Rows from block 4 of the audio encoder of a small audio captioner, named by matrix and row number. Each number is 500 + 25 x the weight over its row's rms, rounded and kept within 0 to 999. All counts start at 0. Numbers have three digits each.
After each channel's rows are labels from the 100 clips, of 14976, where the channel reaches its highest value: "responds to" is what is common among them. Only what is clearly more common there than usual is listed. The data: notes from a synthesiser with random patches.
# c30: last pointwise conv (encoder.blocks.4.c3.0.weight, 192x192x1), inputs 0-47

c30.166:524465513526492496485476494525522467588508503471532498442523563488487462532591488513512513559549499495514479452514480460456438617487516517461507
responds to: high-pass; inharmonic FM

c30.171:541472539504520498486515495497533458562544450489498471433506521513497491557524486513517484575551479473512530492497495504474461562489445479511463
responds to: pluck; inharmonic FM

c30.29:486499505503508546444479519487536459549523507511521498477500479494485488500524458457513481530517473508489479497483545478500466553479507513485489
responds to: bass register; detuned saws

c30.140:504505499506506506515513519480504508528510538545531566507501541544562501535519497484487510518490515507533530504544508497550499528487505513502513
responds to: swell; bass register

c30.72:447472476475498472502530520492519548521497509467530475471470497547495468497485486427563519527500501490516493518533477545476555497462499561503548
responds to: bass register; pluck; oscillator: saw

c30.50:511503519504487464550486535537438552502480597495529509552535489520484508489532518492482507421503510492522514486537427494442550492504500499521498
responds to: noise; high-pass

c30.133:472511503470523513493500506476548548474497464517482517486468497486521524509480474510504461521476495549499495547489482480514500506496505497505509
responds to: bass register; swell

c30.173:507484518530487492473443497552500467517460495484500519446492447468493457468489475473534524521560483458480437463480504505476447539460500506480504
responds to: bass register

c30.46:541513542542489433465504437493508449537528470517467495523473481527481510551525438493492457511551457477520548471517446528498505521517464501483501
responds to: pluck; high-pass

c30.135:524496544482449473458445470538510435590542514488491494481519448504474470488523476490532520494532551505525514499575516477464463539546511519498507
responds to: high-pass; glide; resonance

c30.28:540503496478479438494536462406523513482553517507473441560438494531434583544530478506469473554498516488503531498505399492472479513551497506488512
responds to: high-pass; harmonic FM

c30.105:471464469485510498472474468537512461516483456457503492470518475481537476484504485468486458524535446471476450498502529508506467512488501464514465
responds to: swell; bass register

c30.5:546491489500450481486484470477509497473511478496461465522481485497517534522470467518489500483449466509507552555498484456492498484514514494457466
responds to: high-pass; filter wobble; resonance

c30.22:439518515517560527505428520545501493492455477508522513435546512447529377459491519454491537505529488510484431499503494501497460506479537466517472
responds to: swell; harmonic FM

c30.156:492551542524556526511501514540482508529489527549517546495479504508542463535507497505530521477524480463514550444538507489537532521490467500499480
responds to: swell; bass register

c30.12:542484524501495505494561488496461522475555496524484464538457551557500520537436453542525511495491490434550543452515510523495573479529488557503521
responds to: high-pass; resonance

c30.146:474496473488525486466498463519483448491471488494507530430522532499547462473481495527518480496472506496516477517508487501537477478471479482520537
responds to: swell; bass register; filter: low-pass

c30.38:493461459494499481459537500522477521512522500458486480499486529533465501496505491476540474521526514512517494491477495558496527486493518549525550
responds to: bass register; pluck

c30.4:474508500497472503522492496480570491463477475506457519525492486444499522501501456544507474485466489482493520523497508490534496486517489472504505
responds to: swell; bass register; oscillator: triangle

c30.147:486524506519524532501526526530493502522515486536514543492448499518547522489526504494488518518498482439502497470497527503542502477514505495512504
responds to: bass register; swell

c30.52:476489486511481509506457455523497504528488479485503500454521473488489453506519530461474487513503483499474418477486514480489462487459498490513459
responds to: low-pass; resonance; filter opening

c30.67:523496525505512449518495449520540518427514519524486487520507456521490531525484469515483464480493492489544558522512483500520511471546458516440512
responds to: swell; bass register

c30.75:571509494500494499550556500439521513506528497491461500539495531493494534584527475543476441497481478493525551517525484505514543508519485489452503
responds to: high-pass; resonance; harmonic FM

c30.8:538469512471506442489542485455465509489579521465479436564433484512450575560502487477468517508478462471498540462536460499481529531531458545508492
responds to: high-pass; resonance; oscillator: harmonic FM

c30.2:463507493468517486545507514466501482431450525508487484471515518531464481507485464458497489474509510483517499503494480533476504451470500497506504
responds to: bass register; triangle

c30.64:470489449532455503473510503483514501492517466488430497516494493498485540516525493492470425522494494551489477557474497486505513508484517473439479
responds to: low-pass; harmonic FM

c30.16:480486532497520498509483495542517481514493479519492519487531510522547495503500519495479450505522442485488507488536549472518478502486506459501483
responds to: swell; bass register

c30.91:543473481499459487495501471451532480468523485500477463540516500529496561545480483566472459549509534517531567503518449488468492509543474494473478
responds to: high-pass; resonance; glide

c30.94:506505470481513496497490510521478476498490496501477521503457469489521486492494471469464479488463486507476500499499528499526470475495494500500488
responds to: swell; bass register

c30.78:441503468517482480492487496496481473509479484498486516497514484472528484472487495459499454525486501524457501523485527513519471493479532467459513
responds to: swell; bass register; oscillator: triangle

c30.128:482512504498535506502518462494481430475513477492499507500459494493524520486474521495516464478473520499490514473480511512544472424480496513467526
responds to: swell; bass register; filter: low-pass

c30.167:563499515497523505568515492485520502483494522526494515536516509469494514543492488558421482497489437502514564527509513460501530536515501441460513
responds to: swell; bass register; filter: low-pass

c30.190:540439548461501501469529436511453462454568539483514463473474548538454511548474475521507502527501536469539526450536473502463464492521431523458493
responds to: high-pass; filter motion: filter wobble; resonance

c30.162:501514483490533516501451509500475494472484506484494493452472502497492472501491499466553491486520518472523514464512507533489497481479474532521488
responds to: low-pass; hard sync

c30.101:467496510530504507499441512493487496468455463489460489446528495465484438445500497475488468488501449522464393520440531499525485483453512459470483
responds to: bass register; echo; swell

c30.11:518476490513498469507504497471520500502509496466486464474469515496452509508477438458534496493506506486504502462494472502460506512518471518505498
responds to: pluck

c30.82:493478513496504505517569520487545525507500528486483488527531522553506490548464468475524502484482501499559534496553478528494561507492499545514490
responds to: high-pass; noise; resonance

c30.124:501501465487497466477509524489477544455468478474492497502568456504485509474461512455488476488512497484463496547465508532478545474468552498505506
responds to: bass register; triangle

c30.1:586493547524487480497540509500473482499515486507490513562501523491465564589470466589515516509517474459521553441505455468486521537591455467511528
responds to: high-pass; resonance; glide

c30.112:535512477496476463512513492462514506529521477502489498505494517511504511544537492488541517529533488526503505512487481548509513518450588475518555
responds to: bass register; pluck; filter: low-pass

c30.137:533504519545513490477473445522486473550541506527534493471527533537516468497537485509546496516509555520498491475526515541536487523487486514483541
responds to: swell; bass register

c30.85:526520479473462511510534518479573539494465508487459491508499455483512522483482445507553474474523500477466508548434520529487543487486527514473526
responds to: bass register; detuned saws

c30.158:496499493521483512453478464499456403500530473507461478511490476480501499487512481500490424542472455440485421465501492492533481505472511442500497
responds to: swell; bass register; oscillator: triangle

c30.134:485483461510487476525551454487490466484552497499502512515508518566496518523496491495481474545460504486497504501498506515500506507488520512527510
responds to: bass register; swell

c30.139:537484506509540506496543475486512496480519499495482517523493489502516536575528451540467447499528507498541505482506507464517509517514460508440491
responds to: swell; bass register

c30.104:524500480529547512448500479539444480500493473485486517503533506499486505506535497561457460472537492488497502480482498461512491520489482471506504
responds to: swell; bass register

c30.157:459536550556556549478472532516473522522522497546499565498466523523536505509525498456525497525497454466495528468500528519530524530500499476515488
responds to: swell; bass register; oscillator: triangle

c30.68:446508495495484496510475489517486506471489483505502504525486472482544481442513503486509510467481496499466527486486513485477468454481501491505513
responds to: swell; bass register

c30.39:460527505488466518476495469497463481484482470534511556450466434494535474483481488463482508475463456434501497466512525499515466477451520464493468
responds to: swell; bass register; oscillator: triangle

c30.53:494486489511535485504505461515479447497458434500489511484489471508529467459512524528507486486485527553496469504496547516520472485473534482491499
responds to: bass register; swell

c30.69:506498487518523495487513558460548495467463471474507496492551523498475467508494515503527478477475530622466486543500489535476504458470584458542575
responds to: bass register; low-pass

c30.96:497494498481474469492487425492489441513515496497439495505487485485490511488488425524501454488518513507471501510502460493476452456512483472390502
responds to: bass register; harmonic FM

c30.174:508515550520534541498505520542490489519521469512499532483478494526520496505535512477501517496489485478499514472527544495544519525501506523499463
responds to: swell; bass register; filter: low-pass

c30.177:585544545482473515430477462530474463537527532522473507516458488475484514513459440513460456489480515460517552425571498520489541493556425491474491
responds to: high-pass; resonance; oscillator: harmonic FM

c30.152:456537474506514484540546487511496541491490479498493515478496495483553493504471521521454459486445471534508517546494511448514497511509506462492462
responds to: swell; triangle; square

c30.102:473513558527541559514496540527429519500474517517530513453492534511542464517514537477486521506490502504521464455511502498517506478498481474557495
responds to: swell; square